config.yaml
encoder_isotropic: false
latent_channels: 16
shampoo_beta: 0.99
Rows from block 13 of the encoder, named by matrix and row number. Rows with one number belong to one neuron. Each number is 128 + 24 x the weight over its row's rms, rounded and kept within 0 to 255. All counts start at 0. Numbers have three digits each. After the name is the row's rms in percent of the matrix's.
# fc1: MLP up (encoder.blocks.13.mlp.fc1.weight, 384x192), inputs 64-127
# fc2: MLP down (encoder.blocks.13.mlp.fc2.weight, 192x384, transposed), outputs 64-127
fc1.176 123:184121102138121119120143156136138107128110152121190104153133163111128162109105169084115137118143122132133122121092155170145151139104125146141109108117096157130132103132139151091131116119076162
fc2.176 102:129110154104091143147149104103110140149126109119175144089100097164095140104158121170132090126145096143140154156115153102139129144108114118095118133102105135114104136154136120119117136106125141
fc1.177 104:113165159122117130133144152080112118085150116120138107156135124092128130099114102097109122129152121122094098132146107110139134072139146148113140146093139115129122106096119138109148093149139128
fc2.177 089:094117120126098115098142105108097090138117136159159120134150135127125098111101110134145134139147137162138169087131100074141128094157118125107145120126174111129129134105087123114110071134154156
fc1.178 108:116175108109108109120097125093120158116119154156154102105137144138122085118149149131136151136110131133151103151157155142125171150129114119150135141110134123174132102141082102144130110120157115
fc2.178 105:135100161144147093167104133120137137136112124139195136104131163136143117136144101124115131123072076151161155142153141122116158166158123117123136136138115149118110106139130109117153087133164100
fc1.179 060:134111138133151065104118119129109132117103133128136104127170111108120086135116123141135150112089148125112071118120136100140125108122161103116109110110138104094168114156169153125092166111057112
fc2.179 091:154098119082093132129089143114127114111146132126109120117152141109131153114094100143109109115168122125163143144057119149122137129122096146134138083163121109121168167107133141104125146125150143
fc1.180 112:162092156116118133118108142129132106130116119124165096173105157086174165137155092108128077135100153103126171133133090130115144126130159147075117120126177126138151129128124169120153106132114106
fc2.180 091:119125110123113116124130134141103090140169160163165136086155161091141165142120134147117223148118138117128160109157102123106150140111103130160133173107153121105146102124168101113125146147134110
fc1.181 123:144123100120108062119125167122147133118116186121169125147081172174103155143156105163119114173073118112145133151137123120088128149169128142124108140094108091101127118148136148117108126135125108
fc2.181 104:148089134128156165144143163141148111131115076120132121085093175121091145154134099087099146132102117109145131115143161118120125129130084119112143135097084158148128154159104147119137152137132132
fc1.182 054:120125120142151158119137119159094175111124109136144122159124152115125097091119160133136103146096131124145087110160139135148093162093123128174149125110132105112122097124165079147105149128133103
fc2.182 086:149114155163174131148114156129073122161140178108128131107122085169142113121162127114136135104153072120162125125086133101157125115156076139138095116144134109137124113141153085114195147104122110
fc1.183 052:112169136121135113136110112137151168137107130116133157125109133145144150111156132110127109162117142117149085127115166135148161134136097136143122142126130144151140116148116113110133212112170115
fc2.183 079:133185121103168120161103159140148109109163153116142117197113102117152146125147105117131129112143114083105145158147111122138139131129098166117113083163191109110136125128145129121175153092112099
fc1.184 105:089146115159129110163127129140146149124130102114128109153129131126131165122164091101135182106119101111101148173111133032153123093128103132123154181140129149130176115119143148153123097132134117
fc2.184 083:094091161132099125153138182131169146122126127130143101139104099141125136128123186124116097126155113123128105147138176157140123150160136151108072123129107105138117149109135135139117104098157115
fc1.185 029:101140132122152132131074112136100147095107152116109132142147128139122187127133178106149148136083136100130151118169121116104146126094145132132133143174132156120133145130128127149145158134116125
fc2.185 084:156134103143097126123135129137125090164116149141116145141151136092115118082148133112131154107117107145091104137078123117146113153107150133139127132145172149111167078134129144078094131090127124
fc1.186 137:111113174101118127099147101169117107153129117138136125145148161157121095143133130182116104136072127103152144092130093157113114146122152136113120141074128136119159123086099127059114119127121137
fc2.186 112:107140092138135110171109106135122119108110129151106156096152154156131090086131128131105141169128094154133097125103094103114163143126137105108105140071107121135121125150138104109123140145106113
fc1.187 116:108122119145118109122125147137137096130133157140150153096137127133112110117137125126089124180126148133128130156086188135133134143134167163130122134155089155124139130131128132128120123134115102
fc2.187 094:122112156106118112126152153114116137147117107133115071124145150109138113148135149147111130129192137151132143160123150096142115127113135137065125132150107116160123131132151128098147161108133103
fc1.188 106:104169163119117088123160152121111118144130143143099097120109100124149070131145126151120116097122127056138138112092130116106108117119151111162171166103163156125127151120152118141172138113171132
fc2.188 109:155105115118083123139148151133122114118111103127122147116104146105131148113139160124148120142117137142143135134142123095138125102109122147116094129118169138155149108105072103122114108127119102
fc1.189 138:126115123135117133125127120131112132097109137137158123148133125157097152064110140115115129145109158118142111117133172143110107103144125144186128126119115117099151147124087109138132112109126106
fc2.189 099:154111140163116136127147121134145131154120146133202178076144108132132131110158133138132137103099119147123127119109147120104122123151131118086143128113138116104142131125136135115135161138128121
fc1.190 039:128135155133158121128084143113120165129130158142143111104110114114147117126151076108138132131153135166156100080142125126173149125135144148196079078139102125112156090092102131124128204134150162
fc2.190 082:148081105116127168119034146122088118128124113117179121143111131120119133134107076128121144133171141153081121115142122105137122116146137108105144100116182152087084122137149118102130147143122118
fc1.191 113:121125141168119069137152143148158144188105054138137137117138123116151126115095140144109077122117076152129131144185173107103111145085133127138108168130117146130118125168140131130144106162112149
fc2.191 112:132118090140137163083130146155140119125114120115123125134131129126153079135142183122149135092115143114168160170075154141149125157139138127120113168104133120104141173170150144127132144120148102
fc1.192 069:102125118149154124141124134120075133128157097129115087140128126189106204128119162145123099147113124154115166109154151110130170128123095146157081064096114122175126123126135128131125157125094141
fc2.192 092:118111122143112125050165121144131134119145176142138111124110155158109094145157142112144164112126134089143112121138120143148155124136102148130139074129126119157115111129104127127118113117117085
fc1.193 116:148176112128139106086139128118119116097134161113114121099101122105138164158079140097121144129071144140139203117140077144162098148122074126101121115167142162123171114155118111130131101144119108
fc2.193 107:110120171097076110162146130150112135174085126162136149155132108120152163132124137116111151146098138141129127118112066150121108151121128147158133143131132132113146135089129140113107107134089124
fc1.194 043:109119188129164141098080106144122142120092104116160135150128175157146129055098142133132137108133083100126141115145117141119110133123141149109127146080166140112123127128140155130133152144125106
fc2.194 093:108146123147090104122162146105128100183103170101105129041094114108161148143097155099102146123128158113098144144141116118139118115129131153111114181124116129134084117139134156116123143112131137
fc1.195 029:141153116144141125116097093084108156160126097140163125108124105134163158090083145143118122168104118165127148138139129122165099097103124101172139132105127089104108089119134154148134201158106094
fc2.195 093:127120132131100106093166131135107096146111102120120122166163135130125084138136110146135141132107124147035147130123130140144095131103187121141159114122136138155118124119178172099148106133147123
fc1.196 134:133083135141118157162114123100097093124110078111099122177155126114134150139133102125103099126152126166167105151130125083110152127099177077140097109166138174153147128138150143147126129142174152
fc2.196 094:084108099086133105105152113105128125137127153137129130098128096138125135111115150127116134149156137089167126142131143158105123133106180157127131132156157116135141143127110122095148161097150151
fc1.197 096:136107106154146126123130147156162109145139166146183145119108142177143141117114162126154162149146157142146125120120145203143116155138118134198142170173132103110130113156112116106135102119103113
fc2.197 090:101169185116122120147141135134095150092148124065183126135114120126133130073124122127103083163129122143145141107164183158135115159123132139080149140144097152107126153127134122146119097125123119
fc1.198 033:131119151119163149131128137119131133138112136168137116161152133122121109109166148157158133152120153108130094127112112120119122132116116156109132162128169096136096108096152117143163193166130076
fc2.198 090:123111107115117168074111136094120091164151123127142134143145126139135108126133127104140189115123127143134154126136141090137126111126080125130114142155107128117212151080168159140114130173150092
fc1.199 042:086152152154164129128133142122105147088107154145145062132089130147188101166113141141138150114152138169095138160147152123184158137105083151134081130091124129129149079116098124136120155125145108
fc2.199 091:134122143154096119106127118102136065142111105159136114163109070167098139100094135104103134108106112131091127156151144080142139110119083136118130155128156129118116144127124105163185174129136104
fc1.200 219:125136108097125078117137121133108131113149118139138091132068112141124151157144149094137122130141127155140115130166170157103134085154091110162156126106121141115145122129120130145138124103145151
fc2.200 106:119141134120165144123109120094144141120099121115139152096100113154111158181121134124125122140106150133125147135117127072100129122122074143158084116134126148123131131133151098149140133131159151
fc1.201 043:116118134144170124091101159149105098132129115124125107144130130135134151128138110128145099101111126141123136121112159091137139113141100142194139167117154167099124122113110098114143210155102117
fc2.201 078:123106112129077140134158127116146149115105151133130135122125134192116130154181113138097105129143079158162130118082114136130151102158136131149100186152136089117131112116169140147129158128111116
fc1.202 048:095163127129105090151118129132099161132139113118128137181124161122108142143136099103152087107067109104126110131121140115162121129140125130149155115162136107103151131148120143140130182157091073
fc2.202 093:115072103102093075107153122167123108166110124133135109171137102147129137131148094118159144147139102146088097140179117157146128107100140160109124129152075101157148144126142152111185120102135117
fc1.203 103:132127096136172123087161130126148138134071153126117099100096168128108119125105114154147157130130067110108134144108176119142098120138148132138102133129105138138110078112145130123120150134163113
fc2.203 095:124140135109129114081121104080170139142080171109107116102088156128129154131135149132148128105163162162139132143121122150119097143166139114146078112128173134162065140130172125168140115132131144
fc1.204 026:144156160123167169145123147100177163114120097159119137137122087122156134102151133154149172122152107155092134081118133145127158086163164166117137125094114103138094149101123096171147171131091090
fc2.204 084:106088126147091109147087116101103137164146144136120146107115118147154094151143110124103138101081068095075154123126112118134134143102071096151098090100149137122152148135133163111082122151141103
fc1.205 030:115138099094121151145129096116140117174151125153149135135130136096166097096156118097140141098119129096133105151143126092112135138139142149145100139091129084107128150127160115171129198146126104
fc2.205 082:163107120125106125109088122131139169146125138156135140077155137098157123102083153119179138094078128090173082130129118138101117135141131131122112172125193141079091083124120128127147084104144100
fc1.206 090:121152121144103139140171166137081143137134148118120117109105134055155058130118108118099168146110114139093117138094108127141127117160161115122139127098146117134129100110138117103100093112128133
fc2.206 093:123058067107141131145142131132140113146110106116127102140080139138167066124146111121138112116122139135118133118110154176131139125123163126104155122108132094113130119075138157103122101110129106
fc1.207 120:145087147112129095163141105142118120137141123142165135171125115116116137093151098120138100112144129153166150100132143117102100146122125146108166105124163108123101055104109133135152129107145152
fc2.207 109:122166122152128167129110138107063133095147158107158161112141113097107159086122105132146150116127101112129153127142098138084147142111073124110112088127111130110128163125136137114122150129130137
fc1.208 130:108075117129136194109091136081131125073137121124105147113108133145093110126159078137132109140212098182165134120142144130137120125126179101108116101165137101114118141131099124139122127141124115
fc2.208 101:090167114120106111114149147114107164154118119161145097110147098122091154129152151154134115112148114121163110091130160107132141117093209135156121138128088116138131106069084098144067150120105119
fc1.209 146:108119089149133165104122133155144094130128118124168166114126119108103215103139118107118108145114116139150143147136107144152090091111119119121157116166147085160122107189115136120166111129138129
fc2.209 102:124147194142150103106125132132125139119144155138164076141143161090106208110142144143129112140095114129183136139123115086137120125089134139157093096139152157117111142176125113111153137126121126
fc1.210 122:108140139142131126105135149145106147133150111154117120164123118152158067125122139096118131129167084083140141144146136094125135080140123163098149124081115126088109134083109140134125112149143113
fc2.210 124:114132099114115107124151110131151121127112116153124129130129139063157076101134126125093133126167166157163131140129172127117114108148140126148154136142150123148129102046110137109144124132113111
fc1.211 035:147165119139153120124115126094130135077121119125163140128135136105133139153110138141170109135118140070086123100164124115159152154175125106082098094106105133095142108137124150137152188156137127
fc2.211 094:133107129160128106043139099108140139102150089132128116150114101140116087133118136136107141125074069112200140165126150159139148112119107177119159131131101110149108117097140149145136159179154106
fc1.212 030:127118139171151113155130119146105115121175099108159154097128143127118100129100084114111095116091105125127122106133153138106112159137116160131102157117133122104127123131111160136145177129127117
fc2.212 098:118099110132164113117139106159158088115110146113149125093115120116129123125139142129130167112131092099175135131123133106162140106115064153137120135163190156134094090154149146079175155104122078
fc1.213 066:091139121113141139123139138114092145150097115122145131129129179130133131141112132136161093137158159112131105105085110097134119131165112107114113138131140156127098106115164139130125174132103202
fc2.213 097:130117135123169160138129129108109071120141166106135148087078100133125154118097123119162169119112112143174106110126105132108118112097102111099162078142090124150129122125064146157127154138123132
fc1.214 124:135195132135113098109102091135170168111115108146135132099091133228143142131150132126159139138114142131164127127151128162126131113119098152125147121135138104161157168136141097110117106133148112
fc2.214 099:124103126109133119129089137125129143128153130174141149132130187048141099140138143141109187132162093130123145131136131129121121130116145124118095168119120130168127098110137163118084095114146093
fc1.215 166:193117139121139152098119152176115113124123149113136125100108150121129119141120151129116129123152114190143108139118087168100137120130239170111125166106132139106136147129148169139149128166120134
fc2.215 085:138119142107122142104132141156125139106120105117140091161110112098118115093152155111137121143140128111104143154154090136148149096110194094124122144113105113134128129136139118075139181101179089
fc1.216 121:134089128132126115133143143151121126145132069138143134143151163125150139135115111104144101136157116120130089134115132097160124086125141119113124118156146158170120194131154142163150117117173148
fc2.216 106:103118125140145147124095133120140150134135158134159146068119111118109143099145131148118109119156135135109158141162108141145138135141105143082122106143132128136124110128119112107137176115085115
fc1.217 144:054145082126103165131114142135143110107128142155157109128147124113110096142108086151118135146109126133130109151146111140116113077186120099088121108114081125168149148101178129122154119143098123
fc2.217 083:127103106116156141161126118079138124154131163130187190141106076136150096128154141107174150118131125133146108168119131121150135107151134124141137135129103127125130102122156126118148170125133142
fc1.218 033:116111165125107169061114123123173103147085127125104098163134092128132116102131167095163129095107164167157151149122146159139112149150105128178164114114097137132131150101109098096152145125120134
fc2.218 089:122074118126039097128143113130132166150136070139134145093136128119099153132147091134129168115086103112103095156127124101138122122130109128141137074108098137139158111131118141140173133111134088
fc1.219 111:158169141139120124116106128101120139108145131139117167126093126148162174146139116150093069100143150189094149106132138148173099112144106109149118135129136113166145118136112117110122094142162137
fc2.219 113:136119097103103138156109131129117129182138116110105119151130141109135151122089153122155196120150141089114147126097155118127111118117123113057126170107101125131120131137143146129129111097134120
fc1.220 143:189156079138118136106149141158137157152127142118100117119072126117129137107099170128110132122138132146105145147117170147203123138140113159177143129134112141172142129148082133127142110156111151
fc2.220 127:119080180132164133113147125131146137104116156174085163123094124128117173108133113100129135130134136079124123127146191108123133150115130117138149101090113143141132107167136131148158123132128164
fc1.221 135:132136108121143146125110108133094132136127188141136119108106132142141110191133073140143123136062116159123156164109127102104106137121136111088145120112126130117123119107098153117122125135140136
fc2.221 118:125123148154140124143133126110120107103116082143143138134073133138098128144136173106152136154113166128116124138129147156133102126101154109159100116104140123099079128095129129155134162114141094
fc1.222 140:106111155117156126145119121153099121133125151095091142208166104149111131120151104141117114123113127153151139133068128124134149089113138106119100096141151126122108136099140144129129126116122140
fc2.222 099:108124088132129093145126142123115132137148159113060146087163108182092136114129120140137124146139120098162126111138103147131130096119122130131139083144142089128154134151165128132130160093113167
fc1.223 135:170163143124148068118171113133179076098150116125120126085155123157124094125111177161125112111134095099118140123089174102142130161101119088169125133144129186160115134108113136135123119121134152
fc2.223 092:163101109165121129149070138116139135170103142149137125127153086146078131122091137136115103121108156152140117129149112116126121137094143132085135143128172088123147128134144134154165168126131139
fc1.224 128:111151113123132113124121144126129140091145146136092112135169133158127168138127076119127102125059091091136150133100140126114145078124127136094110127153168138082153096142115156136126115119173179
fc2.224 103:104127140135100102122102116116126131190130086156106142155160112126127133124132130143093122130092114159123132122147157129130127093130134116154120119129171134139111125074117114114154165161116165
fc1.225 128:160075082116133140122117124111126123122115144094153142170129124129115091105123118144109076105116130159139153084134083174151133105141128144130107096143180080144109150136107146119132106143090132
fc2.225 122:155192181136153130107127123134121116141133145108145142083210128111104093112112113120146149135101102133155137099112085137138130143105152115157134123168146146131134101109118115108120138138112160
fc1.226 027:139146121162166123112118084111155180118125135094116112148087129092090076151108129099125168136149156100107137126141103109129107137167157117147175148110080125162151109113137156102126156104097114
fc2.226 093:119126116132096115104144130134156149132127121102145127123088156146112127133169104147152160117103096149181093151119125157123130134115110109149141119131184078163166141120085132091155135129127111
fc1.227 150:146092155126141154143130120154114064168142150148085113156152137126138138130142162098148119148087109137142135137081131145109147147104175126158101103136149102106114103120101116132143122099158118
fc2.227 112:150142113115120108134093108143122166095119131164126136118114126140157165107154110176115137103093121123159139160121100109115112129127179156187102107106158151144116154123139091115165136159156088
fc1.228 104:129100184120098105102120082127137126199106088115143096149112129162122142144103091136112129165138136126160144132142121096097140151147154116128100144174133183124135150133162115141113128125130128
fc2.228 111:137102093132139145152149121134140116078160193103113153132112133162165135128145092130114152124132108093182111121115104199129142154137138125152142163161098119155130182126122109133170171158124105
fc1.229 103:134116190120126119119115136165137086113136157106069117140143159144148030139098171151124131119128091112101179110149114125149107088141164128137172110140113139109145167112114126151158132135133155
fc2.229 092:146134100150117134177132171120119196149114090111115128139097100109142114115141140134118153112120136117122137089134106094143125084114131129151119158096084129138105114128156132116181145094153109
fc1.230 040:148178127157109122120108112114138128148106130133163107147150141169133083156119093129160127121131118131102131116160133120149130153166129127137144042138110125150115117145135153100098172168141082
fc2.230 102:095116106133164123151157160124109139116135101121125112119157168129125130124125132125118121116118105161137100099149141098125129127185125081129104125126130161144148128135093138142106150150146097
fc1.231 067:103153140132151139143090123138138085177130133130140129135145106138122163139148129154111124096130162136125140121140102089110074108114081119166119129088144116130124135104118116120145162114114136
fc2.231 090:123108126108164098155060148131152140139115131120105120164129139108172088099100107151095151111087089159165146146085124101139147131166092134135139108093073138112171086127151115126147121166110139
fc1.232 036:118104160136151131134075163142156134119162099112113131132148094163123109116075164123153133112071140131117089081106096138124102096116127126160131109151088118135126142133152085114117173119111139
fc2.232 096:100104094118114147135183124116122098147122114124119113160096105091141114126196108148151161118096102130116163152166126140121132140144177119139137139140129120147111092154082144150111130104116131
fc1.233 034:120133125124145159102113136165156119107086140141118159141128150099170161157137130158137159153130129137092189116147148121137160150151088156141146128118146125155116102084094120101162170133115125
fc2.233 090:121122130138151100165141142122126096155093105123136139128107125147140105117159153137114130146152161148154174118140149140129119126150100089125145153139079148122084136095147121103118140153139126
fc1.234 107:125175169109101114122171117124109132137119129097107125104110182142115063157118184156107154116098129188132103144138161114139147128141130127157137146127106131128135131124121120113115115168149132
fc2.234 118:159080100118118133159125152120127164134123114153086123147110166124145067138161106102137141141132106059166099137129137160137147139122136093095141166135108139128152120144135132104158135108143128
fc1.235 133:150104176143154146118133093155162049121140159093129133156122113112133098083113111118086108101143106135160149124132115132091117103124141118152122097145164120099100146142091172140157129105119169
fc2.235 104:122154121103119112112151116140150162141175164152106133104108116160129104104114108137145154149148126099079126090163112157108130135131176137160096085158125134125123149145116156120072147111097142
fc1.236 121:154164146130110096106184120149088145151139162126099120133119145100124143150094133111142095160101118148126148111083153093129125100125152124116142113147088170115127094129135140110122117135128136
fc2.236 110:157062094131133148129118114140097111119110109088104129126127117162153172152123123107116175118106129133123111147141146145120131105097123115088137129120088083125116144160149137081129137107160124
fc1.237 034:145145114089167158095143160146123114120136156096119098136140093107161130112164123109118157158118179103118086117125116136161116141101113111116143154140102125139127089084162092147142175100143153
fc2.237 095:130149151126115135117062120088097139156146141137129146112130143122109122129118113127132163144122108157116130099120160151130130113137091138146133164113145154171095129134078113150097126102093068
fc1.238 117:115092135165130146117115170119096150174150131118099136163117117147162121057127148074140151113164137129096085160137141160159103099104122132093159090115143120107126095140114154168146101128141115
fc2.238 133:116182087110123122100128115114137135084160122082113104126165151128123122053131110127123121134159174130114175139148150097127123124108133117180136097136133124133107116126129115131127102120151127
fc1.239 121:121146178158142106116136128143137111155150141142108134152108152163139145137125101111117132126129095149118129099111120127149139142130120107118168134111143152097120117123086105107139118148155121
fc2.239 120:110116081178126124068121142146149143130114135156098147110105196143138143142123114102114086137098124117099117086138099135141141144130162144094111097114168135102139138131106152137137150097127112
fc1.240 036:140130112135147190175154121158158132115127112118104092178123132133109150157103113136136088109165174109126144138123138104101160114164110118183135119079118088126143154107090087117158159164175109
fc2.240 102:152131128104137140141160141147150097127087161127122115126121086149136133132121138145124150140158093147130149132134146146134121171141136123156179112109184172112124130129123132136204148145134107
fc1.241 114:160133172132106105157142148131165109149150114110088153109106089154115129146112105129125139155116084102135075138101099123116098114079122125180144107113128129124110143146080126137115136141161155
fc2.241 086:128128105143071117086077159130169131104109134127121143147102120109146138124143118123101133143159082131053136108144123151138125135132136171139112138117153139160163107120186124070184167132129123
fc1.242 137:139071065134132136132128143140108107143115141139087143124125176135130112207117077181095097139135114158118101119154137131121125143122128112157136126099179134123106128128092128107141124099114117
fc2.242 114:134128154144118125128115169154125107141129122178104116142154149140111119191144125135108112114111151121104134118094129151120127152142132128167112126105123124126101100140111104099127129110160160
fc1.243 033:132149125156133122150103131117111125130136177138102136152073099116108140123147150126109115130089083074123114172146167170129133121128131097171170152110151153129147113107144116101138193161143075
fc2.243 089:161104137119181120142103097106135137095085167124134142100118123161140121106136139115169133126120135113158109146127120131148120110142086154089096125117089123159157099124095161141094109133122102
fc1.244 163:130147107114117165111154114119171131170116157118190134115111111129105146073142146128130130128114155117114126162115143148167120118135120121125117142154085106147123086179107083114132114121137137
fc2.244 101:130061105105116083153121149116123119120141106125231097141122126130111125122139133116134080112107126117140136117152150094156089091118092157107113113137129119124134158103119120142122171122128133
fc1.245 133:107149096118124117134120100131140109104113064136151171118141094114115191100126070138113134152105114138125146132122089147161106115150128132076103080146109113139139159160164094105123110134153126
fc2.245 095:141124157145115137163142132125133167175136144124194106108164110159119119117119147137094100141101110134156124121101059165151134139145148146122127152150146118150146140131122120116121124132101137
fc1.246 027:155143101140135101115157161077142146149162142131119117106123123107157149087107114108151149127140145111100095092144133138115161116151150115130134133082092139099099125175164171132133174163104113
fc2.246 094:120092151155126114122106133142134061180117198112128098124110115133126153129105162143136179106143134135157180116130137154104135131149157151148134163170129160155164165145139118184067127144131125
fc1.247 028:121145168114145108171132120154120159119175128135085129129110130139157079086134144116158111089136110109167086159167148113154133167080139095125137128124134118145166144122123119085103136101124133
fc2.247 095:121110112144093148127168106144128090185132117126118123150109107145140112135163130121077106129152118151162123108159088126148116142110150169132103152143149103136155176140106115085143150126119153
fc1.248 055:126107158128144080093104145119059137122099140138119110140158118120137117153107113127104111125177131133148138121096149121122118113129102134193106158097171131129126110125125113152124171137145129
fc2.248 093:099127131165111144127099118139138123164105160128171150155109138162104130130171109099148129108148153155089124101088123081130136118135140148134152143118157087119106111141114111182125076126141112
fc1.249 045:098104137125134156109137118158145138143112108121107125123134138185102173156148137156116122173156120110135158088132090124126089109110136142129060150138136144117113160121132110168132176134095171
fc2.249 098:136130170160099140130147127105123146120151144147123134087099135103141148125127111135164164139121090114153134161140128131126114147147120121158150130131129131156070114123062138139075084151122115
fc1.250 147:099092092154162118100095150128115090127129088141107118138146142105172097164129129121173120118096109089098122173132137086110110153094139160052121137109112136120128130090141152116152113128154102
fc2.250 123:124119169108143156134142135139126092116132105167122113134108146118128087137140180140156144126157166167145125143151156093142135157123119127203149155130117111144120113145147092130106153135141124
fc1.251 126:096128119128125143152079078077133155089119106143128097141121133193130117130149085122136131141135126103169112113164099163151118108158129131098128114115120117088095155119127125098189107129116112
fc2.251 117:103172153168111113128127090117121139138126155104156140122148158013125149117132125133116150139111107170151137109122106139125115146123144127106110148145159164135131105134122135125126152096130092
fc1.252 163:160142119122110072137133125146138129148130145121115110133167128127138119114096131113123097135164161130145148117116048159112152119133153116098110111133091125138129079118099131135139122136138118
fc2.252 082:152105122118135143099113097116126134123118117151091144106158114120149087124129110139103108099181145124119159124136069082122126135116132096103136101106135139142119139127096145108092152128125122
fc1.253 041:103145130109128174127116126106082116153092109148135165104145122125123093147169139121139143123106115125087148135140135093152107113163163152105102109164116128082124125146128113151124182124192132
fc2.253 098:093094116106044119131142103118112123146151149134132147165161117148154127156129111164158138103140146107101134132179101152147143138134137120141127129132142091171066183119123126077133157110120123
fc1.254 053:121135094104161105100110146119129132163123100110093137163152118170122144117109131112121092162125118127132132092149108123162149118139103144111152096099141114137148113134100111119142167107155123
fc2.254 096:132127134137151147143121136136125105141134131146115089220176139129148111132138141115104121075139137153056122165132119130128140125140142107139149095120108119119121173144100110134140187110124139
fc1.255 126:112119157127130072122114159097173101148105088102093144100165131121133136097133119130137118095157120075112124125096162114156108111095124135133099103124140131145124158119149152146154126095103140
fc2.255 103:126152098127119146105145138108112179089134138137095113170162117131139095117131100084158110129162115120102126118124169120127106119104150131112127094134077127135138130069175133137092166156120136
fc1.256 131:090116125113111146136130146091084143116141130130124108170119169168104117138141127104135131123154115133139090150136117132125134062145154116108115104131138132128129132107138159183142120094146134
fc2.256 130:098121153143106105113117146128106135121121097135154132102119136162119148127120114126140125123168114117142143132140108103109144103105138110158149123164149101145122099088102120103121132154175114
fc1.257 129:115098084170115101147127154182119121129130114110111132156137160144124127132117095105109098141142107163159095153159130125095142106127127144118130105159146106122127115158145161074135121124135166
fc2.257 097:135136200113179174108124169160150113119137147093103104067119142164108141104119125117116114111139134108133146147123109148153114131166122130129120074161129126120143128164117127156156151148133125
fc1.258 060:117162178123110158150135115119145086114152132118130109092108131178092113130182128126114125114128063083124150142138118149126124131121161154145210155113103138148113129112131147154127201111155135
fc2.258 090:165139125087102164103136159134131132137133154138114144057108118149156134122120145141138091134115115177126127122119096128152139133130091111092129179133122109121141105139115170087120137169127116
fc1.259 027:094099142133149126098138109147090155125140088170155131121173132093148133177153110086093148140111163103094125154102110141124132157150142131131137168113095142125155151099156119120157194104137128
fc2.259 089:133080121127088152137127134076129102148149096122131143133129068168134105075107160126119130096148130131057147108131128145136171151116162154109124101101167137120121122116146156121150112140124145
fc1.260 085:167104089136124119143104193119142127135127146106151116113095098062144166132154121144104164165086140124128138144120145131155139160123135137162130162150165140124130098158085140154142097120170131
fc2.260 113:132168162135135127105109127155120107130128157147149105103129128120118141125123138118152138146056119174106138125142154116136105150111137111176131138133126156117134153168160107123101074131098182
fc1.261 137:110122125116112144126158094078125125170127131114126093140155150092128146097116113145132111135144156088151096124140159104122105133128124131092113128164145088138107144124144125134150130115138134
fc2.261 110:122118105137159125117109078109133131139138097127087161157147153099173122129122135136119150101118134142139141116131166108107099134137101135148171114164121155159139117108107129151128166113113106
fc1.262 042:144151106121136154126115125114141141147127146137156212116092113135118165141126134129169133106128153130114139160164145136132085099129136159111122103156152127116154153162105163103115148115122105
fc2.262 091:151114120161063076126177149086107123165141098110110123110125156107140112127114117163149140149138113113124131161152140106126127101148112127134158097156171146076151138114079130163124152146133068
fc1.263 117:083135142109107119090148119125167133108131104096150139111133110143095085102148126140101110148078118136117079144118154143140137118155140149114097089129104125141142151160159125155150116133149150
fc2.263 105:132133118184134156137178128151134131169120142145137135127134113180127139119161126115116139105080111110127141131190128103142172104141162150114123115124136147108112162148137134106158147146135125
fc1.264 058:144216091136118192123136122099112130098123117097124121106128167149155093143110125153119111135147123161134111129128095108148109126118122123107119092178078131130124178132122103137094176129129087
fc2.264 088:134107122120072137126083119134128104114117113124130087142161120131124148113168137122121126122117153179072123157105122145135156129132148136162118132127088137139179107154128099140099134130111190
fc1.265 030:159136150158147142181092139166112132118098116112131134120119131110115118180095139174097126099157147121138125122109127142136103129169151149138167121140096192124116118146143110153154148132139097
fc2.265 098:116120139153082112074172123125116156092122060141108153129114151068133112136123095150111116106122128074128126124138115143138123111130162133125161104134091132145033131150113184164051135191124107
fc1.266 100:130096180122116112118110114170163109154114111140126141143114158141105114174136116118102148129153143129155169137135129112088149156129120112134119143167139153101144117135118115136123130116161123
fc2.266 099:096157102141158144148101149140136133129133132125134108092103120120130098169114138145110182123163104152165112112094116121112148125139082133153136144161138129144127135125103150104130177102117166
fc1.267 045:142138123127139129090088107111116150130164098142141074128067141155151118148115160150136059159174121071117106131152097139099116127138108141159167082087099122158115113124140084111135165109140143
fc2.267 085:137113178164106111155124120131104101101112137116133102186181057130160119111139130119154172125117108109146109117155146167090111130160121104125134132132156182138129132128106116122176120082123101
fc1.268 043:178160138158115137127114079124142134144076156110120132143133133113136152110147125133143113171118092133109140122100120129147136118139127104148074159117150145109116171128161149153119196113081115
fc2.268 080:117086114123120120149104155112154174136118098126130146035185151120142108166148101140120156170101101118181149130123113104138151140147178128163119125140117103150123127121097156153128131127120153
fc1.269 056:155136162107139115145108098136091110110157144126127140100135180094116083134118120127149109118068097144107102112136131122108114150133124143147160165102104146127136150153120121155126170153153124
fc2.269 097:109084125107098160113156114116152102160085079124152155188161176092156140112098148117143138097146111113115161148114167119158138157165127109105180111162132154137106132127177139153116123127108101
fc1.270 173:134127117133121098119135147199103174126091139137166134179156110121129119144121131136093126123116133149112104144114143115130169126103164129086080097090131126115123104127138174124124108142138131
fc2.270 112:145111152115108131135086185176120085099150104119137144075139134161113129115122105134124122156105136139116122152170102119132144130128154105168139094092108135115120135107129144088106130159109158
fc1.271 107:124159114134116113115157119143088175129107150131105103112155175100136191165101123136140194110095128125115168135136116123186108120128103149083129123157125116121157125142150128120093107139085122
fc2.271 090:131079114135124135111128142132112128147099132114098123096089159117129154175122153079109117118068119123124109120105169154140119160141127108154174112102112169105106128113162116134144102125121118
fc1.272 148:153111133137128080119126117170123075159139165135087125119146142132127132112119121120142110119147098139143114136087130138148132093130118127173137156119122138108124156112110123121122128103148139
fc2.272 105:139151127113100148151112116123149141107125087116103108164136116144137138112120138120135092125159180119132129112135128097120117114145128093059139144112115129139112103108154122140134148079122110
fc1.273 204:105164130153130159187118131123154134134140157150114074163119120104139157134118100144089111135149132134142124106150090128181108120160157113087135104104046132137137077097173096084162121156093109
fc2.273 074:103096113124125092106116124138125118113128081093118169078087113053142105119110110105100152153139143114137077129120099139144140115115132126144091139134153132136145121107124134124142169106129105